config = dict(
    model='model that predicts nearness at each pixel',
    dataset='renderings of 100 made-up gadgets, each built of a few solids, in any pose',
    train_examples=195000,
    image_size=64,
    crop_scale_min=1,
    horizontal_flip=False,
    translate=0.06,
    arch='unet',
    norm='groupnorm',
    activation='gelu',
    weight_standardization=False,
    pixel_unshuffle=2,
    widths=[64, 128, 256],
    blocks_per_level=2,
    block='basic',
    attention=True,
    upsampling='nearest_conv',
    loss='mse',
    targets='nearness',
    init='torch_default',
    residual_init='none',
    optimizer='adamw',
    lr=0.0019,
    beta1=0.9,
    beta2=0.95,
    eps=1e-06,
    ema_decay=0.99,
    steps=13900,
    batch_size=256,
    epochs=18.2,
    lr_schedule='wsd',
    decay_fraction=0.3,
    final_lr_fraction=0.01,
    warmup_steps=1390,
    weight_decay=0.08,
)
Rows from block 6, named by matrix and row number. Rows with one number belong to one attention dimension. Each number is 128 + 32 x the weight over its row's rms, rounded and kept within 0 to 255. All counts start at 0. Numbers have three digits each. After the name is the row's rms in percent of the matrix's.
# q: attention query (model.mid.1.attn.q.weight, 256x256), inputs 0-255
# k: attention key (model.mid.1.attn.k.weight, 256x256), inputs 0-255
q.223 104:128185134106118139157197178157122113152149167142158163134125090173176191090143168138074123147100206092155200124171085129117053208126136121150124066147088139127124074100149208168089154123099172144139115113128155122135072093077109105104066149089114071159152140120147113084171135133150117109124124124135167072123112067097105084173092141112121086106116144159154126127197132122141165112137124088167121127142106197125190102124113156121118121161095149126129184144084116117085106083176142011114097196130088135082153083139181102146093093117101100112098134141122083107147154099134122126138105134167137135153100077082151107162110084094121107130116156167104157145158091146130101156152067120090126134129159115146119150149128109091109127130137110063114113175095142109178083187163108
k.223 095:178181119091143154106165160104161136122147179096155099118200152097136169067137159135112108183211160100116108143156128092129124105133181140134123109127160102225142095041132135133135150168128124138184201123156107139178116093105158182136118152131120092107131162157132086137145065129133143149126121069151056138136136101100171097201149160074146173128166105139117116106081109159116150137109118135078125113128121180176149151141182150107095091134134125147134120143156162177093130175164086122117063119087136147130102109165022137130182169092180145127072164122104169132185099135122073093122130153088148135130098083154108143129117142183144131145125173092171095128122170100132108087125083085113151069124172066098099145123131139192180105101116130073149119129134137139143093126124191
q.224 079:067122116114130106127105147127112073179134136144128149135115120153140130170126116033098127110137138118091080081168121078150163152108131126137108109150172113139157103100137079139099151091167162240145167113184070159161137141145137098096132126136120121225203197153194127106114131123149129108131117093143181120141144127100159082144140202092135104188167127190142139119128106169172137110178134175118064134096137073131059211085103153086112079130145151143142083124101121137155108078174161196101088090052138110151140118125157123133164130200163107126122134138063138107145101161188130135132125137132138143078102149118152097125117135124122113100138146109084082149149100099152158107120047062145134092163146133115116173129133136115132092161077128120126074103147144175134122169160170
k.224 073:135167072149103147128134164119164155190142187140124093136148186160110165130066204135110134139135147103167159153134099127093108177117062134168126146147156115177172110117118084120092139135173173197143175140158103102154123148104123047130117107138150140180115139156187137144167128145121155100098086078120158152142152123119124103188116200084121186133130129141146139133091185113166138175167115114108150124119173012106130165135106133136130110128105096087143107163114153132161152106155132094130130139151139167123142144119116114144086137126195166145120131128130126077204128161171133152151129101105128165166155077138151114139121090134126050028126143132127177125145103194139129172128092140085091092109174144186140151154067228164121116129132081142107110144145159136139059203149136
q.225 131:159109140164145124146114091117135193088102117143137094126139144108106103157120125221169175127160106153158131150082166187088145108140110139113163169110128129105090169207119135110165128130091105068119112181090160124108160165132130101163143116123176157052073062079136155159113135100103140149126166163130087158149140168183085189091155081151117174116093125087107113152137166083078110120085141104108140115139136155091140055156155071164120181156144121121134129126155166103131143187084104136168199078188147136145139168152084129124119166088150175127187097123156151150127138111062119123118182104098112139146153131134119164143182131125143137137118086127163172117082138164093110138107225199096131155090082146150186075100101142132150160126142137157139186128143098097090167099068102
k.225 112:115096153130161109131124075141153114086095081132124173157075144120122101136175103135188169099140112177115137125112148147145170107135189139096149167109137157041094172190113156115161108089123090076133129131092153129096155140226125151158173150143130174097128137125060145108071170119131142152159141168131160139104142191154140145101158084163183108151105147101106160122152146087102138158109140118138169154126117205140158099120128093109117160145184139181109176109131095153121100144096079143160164124158159124167111153176180133099170139140090109167189099124121142188069159128072176136107149145144113093140130169179148133126158151106140182202148105144145112133123183133121127104113195151180176173115095177137117073125164049082153156144143161185141177127193106110096178092106089
q.226 068:112138137083099126113137140127126067141143132159111139152116097169136140101159121032090086119113145146112092088180131085167125157121152136114111087156139107147154109076136107147109124103168157210150151100167102126155076098122174169096154146124065112221217179155162111105143131155147150115123130115170198105129117097064166101150102164119133062168190121194152125125124073159187147135185131159162102115144108094135115199109100169105142083121104160162111093146104096137129121062151160124109086145127123125119156103133186141158171093190112086165087129145111118131134113140174152123144088144166161100123075137121143119120108159134110141133154158123092095158165124078179180154135057081137147129175169135082098169172150146125092127131128129083138061120096159186148110182188174
k.226 069:120170112118096167104122165119098147195134176121122085106161160149165136154088159130081079145129170105151091154147092119124078169119092127163121075132120146197192101059147098140103135148151180128133142129195098109143094106066129116123132126132127088170147130158174138142190103174133128108094124096105139118152125074133104097155076162082075159104108149133142118123113122146163111112164109133173095104125119028105110161122100146136141135094064121071123106149101139097137137102162148078114075195079118117106112098073100101133084124113155133136032138124117136071164118125187100138155148112134136164075135119106125104133103127151106096065116157126132159135173041134151135170166059144092062126136165086126129178139119219178114128160107124089129088135088177151149068188143146
q.227 099:192135170139102168133178093129120165090130119111147126138124118127123124069139148209168116143123122137161165158092145180116088125133127134121155148102078142097113119173144196130152125179061107044123084127099185114117119110107113173138129129127131113041094085094101151142133114143121128128121144187102102122121130138147115149128111071180151130080086116082113113135147126084073121132073109078146150116156105211110216032190153106179119168136107115117129188102114095124070137182093114044151165152228082147098116124126103137115114101087080139118135130106177108145139174104065117117103114142118120126183131117135124176146134124142128144175121103167172163141128187173096103146132214161105123176098090135145166094120130130131131174084164146131128181158116117086132132119108096
k.227 096:091089173098149155134118116133090097097105101113146136105100076082165052110179046135121082146098117156095106104123139148151112112114198113108143107102088141082099156119131169129164108163107085053111068132111168141128114097148120201094155142126082079110158128078083096135112108112113089165138156161130118112132118116149133124088127046162118075103118152113133129119170067124088117094111136114148083124131102210159124070128121136109129133129162151152116147118127102099101110143132123145136109150101129065123126090118141170122181115107046110113075149126105103162046158074094124120102105134145141093077102174123122153096132150144106188214147109143140058141159128049113128094144148111165180186127089075088093103117172025127128148142119184119159142121092102116127202102109130
q.228 096:138128127078108140104158133129086074143135151124146140147101066165128141073159105063096059103084119123125138095159115077160107146105141130122130076144108136107149109079138157144110129132129160160137133090204149129149085083142149180100134124131050073168171184146129130112126126166134132101147120123140192074113105083050146095170093145134146040116167118163165127107151060169175157140149140128171098140150066137153175198120143181128136104125094132130135139147061060166110119080146168074113094184149104107094149089108203155150156057172055082159091145118121090116133147146157131119129069149172156102132067113115134104113106147131106148144142155146096090162177143097156175152134108060154134150165139121093125158183146139117095119085156135082131068132085138154136121132169154
k.228 105:111165156114105202131132201119086134180117165121125114072131132123173132133108156117065055168101181119120096150156083112155096154120164122162117052134100142192182115065140118158093148176141163121102081112189148125159084091076128131085107124125106073149163140138128116133165089157120107113123116129107140105143126057129121097140078103118085126079121137141158095121137100156137102101173111131186083091136127058113082147112102145115130115113073128086119146135117131082117133111162162078097087179061110089105125078054100127133135113103101129133028155137111100094143109100183101138146121115155147156084111141097141113129114126161110129117135141165112119137204057109125165160186090119126114124152156051100110205147154187174126119135107137075151093132066161141174106168134182
q.229 054:149094113175160138137104116120096157129127115135143104135134109121135092199124106202166138145114081174149131128062174214088114111133091111102146140125104135101118168188106122116134139144134100107092109161086179101149153176073093037130153111083175137085104076098180155139127130071118166108121189151128114144170143162186112194121128071134121152115093098095124152174107141097106109116101123074129102103157138135094100078133182098157094161193129102095163130139116153069122173162103124079164166082134138085140174143127105141173116160108125151158204083116153088168094102098093115115116152124098115157134166108137109142166145128117150110144110061149178196124112102141119089167136209174106154174145093167145175076123098150125141155142060124165141195138121068130109137089071151
k.229 055:126123158117156074170147137163138116119087089158116197170080139168128154129154142127176156072108157141143142087101101137167179176131166092091136169138135122048111125160119174157148129085120112090114153103110207138103157122194131104160137165102117171148130135131067153105073144132133139129162157178167204128114134178132179132109153076140198144165132152122109132135187186076148182167149139156181177167117085179152163163128107123118104142120182121127102189113130090148134123118091095136151163158151162138176119151224244124144163123140094093217173112148082085191076145171133160126133115164153155123147121131156172132143153108099161141140157106159137128140159155181127123136131143146123183123135130186119094098135141093108135186163147125133169149118174120163130161130108118
q.230 122:163117130159148114139102094129150194090108120135124102137150148101110110174111127215171162142149105146159128149083169183092154092141104121110164175123130140111091173200129129108160129135099103073109114180077150131103158158128136102166140113112178167056075046090123147146123137099099138144117163166142088164138141171187095187094157084153125176110085131093097127152130158086076112114076134106112153105132141155097125049150159074163118158160147109118122140114155153094120155200086105146169196076175149143152143182147067128130110165080155176121181109107158146164115131111078133134109177120095125137146160134148108180144173124115155129123104081126169185103093146153095110144106209203096131149106080160151173072097103138135147163127122131165141189117147105096103159092073107
k.230 107:124076136120148086122134074140170118080106080143117187166075146131099096138166101148176161095144104167124148126113157143151182112145184135098153189116136147041104168186113155107155105093116081088139133121090141138093171139226129139141173138144137190103140137118067123117066182118122133152163132159131165144106142202144151158106170098145193103159108133092105160111152136090113151139104147134123174151123101211146143108123132102115123162149187152180105160126139106150133103144087093154164160106159168134169112176184198135109149135135088094170184113139118141182071173144090171126109145147131131091146137151176133139129160145104141184186158112130141124121109183141119129105115196128166186160128100185125127074119153069082154157135162144172134176122185112130099182085115077
q.231 129:169114160158149144120132089123134189076098126122129108132136142119122110141124129209162132135124112142164159161071167185112131109143113131123169163111108153091104169198130165131153118150073110041102095170095181118107129136122116137162137114105159142049083054084097154150113131120110124143122146177120100155134130153184094177094122068154139169088096118073098120145144135094072107118065134103128167109154126180096163047172173065163125172151136117109128154115152140097106136189074106103160203102194128141121129158131092139117121139068121163122183116105179131160118171108063115129107151117115121124155147124139117167134172136123136148158108088145155176115101154168097116146100234181112135178101080153136180079120121134142135188107157140154134185130131100097105173100063094
k.231 114:122094169116159107132130097142132118079081082127118176132091105088143077121191086140174116125113122188124132110115142140158154096132206145094166143109110154045109181168123164126169112125107087059121080107092166134096136111220101176129150149143103136082153135103054121117055151111112121160159139180114140127125124151143139158078152064159158071130101153097112133116174116100098127112121138122148135149123097218150145087119127100118125161138168151155101173119122085128118115147095074157162144128131150086162129139149170154098174121124061091159147116139116127194060166114087141114098137128154137090125117171142146155116146146121123192216160104143135106140130171103108141090127181120175179184126092125101101086129186042099156165127125182157150174116162114110109197085110091
q.232 149:160123151159151126129118088131152197084101104120132103120150168100106106164124135221186164143161112131160149162088159186098146111143122128111160170100124140101095167199134134107154118151088094040109091167077155127098159148128125125162126115127177153052068060093113154154108128106103119139122145157120079165138135167177092181088157092158113185107081120078099105153141152089077107120075131107108161123132141162088140052148154073155125167146136120117127138103156152108126138182085097122154205075184154151138126177134072130113103157080141163109181112105165143147120150110067121120120174109108105131151168133138109175142167116118154146149114084137153165110099152174098108133110217200099110140087088153148162077106106134139159162126154132165120198127150105086093161117081094
k.232 136:140065152122163100128126065135151120070091088136120170157094111099116092140178079145173155106138080174107148123112159150126173099134171145104156164093129150037097181194127156105167101108110072091134113120079143135093152139218114149136170122147120170071128120110065135120079164099124125158159151152126134154101127186140125153096158079157163102142108125079099146118153114102088126127094146124104150144126114213144135090126138098116126165135181140175122167106136099153131104147072091157162173092149151117155127154169156144099148129125086100124185114124146151177066155117071151108103138138126123093151138147168126136112148143122130175209163111124143104119087177114114126095107194134178171179109087172122125058115160038077154143126151167181128170119165098117085195073114093
q.233 162:173117153160146129128126091128149189087096122121138098129149153107120106154126142226177159138153120137147150165096156187092138116149121138126160174104130139108090163205131141103150115149079095041121101154086152117098145150133135138160124119122171155055074058099115151151110127113105124136116149172127088168134137169185093187098145082150124173118083132076102119149144160081075110129075129105107157118134133173087160051157152077160123173136141122117117154103162144113115146194070089122155212094199155150131127170136077134116100154076139161106176122123169144145118164109062124124118166102107108138166159127139109175141159131131147140144114093147162171114097163170093106137114216203109121157095094145158176076115108130141148174118153134163130197132154114085091168120071090
k.233 148:123070149120151107126110066126146121067085083134133154141080109086121085130186066148173145122137089174104133122115154152132165083127173150088163153089131154049095191189118144106165114110104076074131100125087136132087148139220123170141165131140108151083135120105073129131071169098120112157156149151136139148101129168154133160082157073152151094128100135076087139107157113094095116118091150112109137150136113203151136086127135097122118161132188146167110151115132109142133107139076090164155159092146159105158118163151144142086149129122081098129170122128132141186066163107069149121101133133133108099125130167151122146111146157124115172207150094121143094120105178107120129090118185139186179187119077166118124067110158042086149140140137168168125172109158107101078211068116077
q.234 097:174102157083085169120168121134083087109166136137138128147105073155121148036159125102116081125072124133132147125131121123146074144089155121125144116132066127100138086106153197151109128140106144126145116126173173096138078075114135196113143146119060092124145163118092148101141118181144120090137136145115155080117124063073123102161075122157168034091125111144157125122162069115129151118118114087180124107172069184136214123167142165152119133148077136125158158141078073143081115122117134050137113174206077119080139096112164147145130063150047112149102132128124054129153167153139125106118057163161133105158073092117147138126129145139104165179137122153131134169153184141155136154129152092121150179131117122130143125172165145128082147086188157070135086150073133114139108125163136
k.234 113:090151190086112200135130183112068126146123143127137123058102086103170083137122098116065048161072163128129087148140112121152088142108171113158131051119090144180142122074145122152132150165118152099101055127173152132135086083107129175089118141129094061149170129090131099127146070163135109136113146140131132100150125063146118103120084079147096095066117137141154103128143059150118109094159116135171071094144119102111087099116110143109128125131089144094107138120120118077090126117163152100115109176063119060107128084056102143153147107105062120094033149128104087108103129097152111133141134132158142144066092155081129130119117138162099162135149138171123094143194055072114140135173103108152114153164134046092103184126147118171127143141091146088171102129076147114147129159120172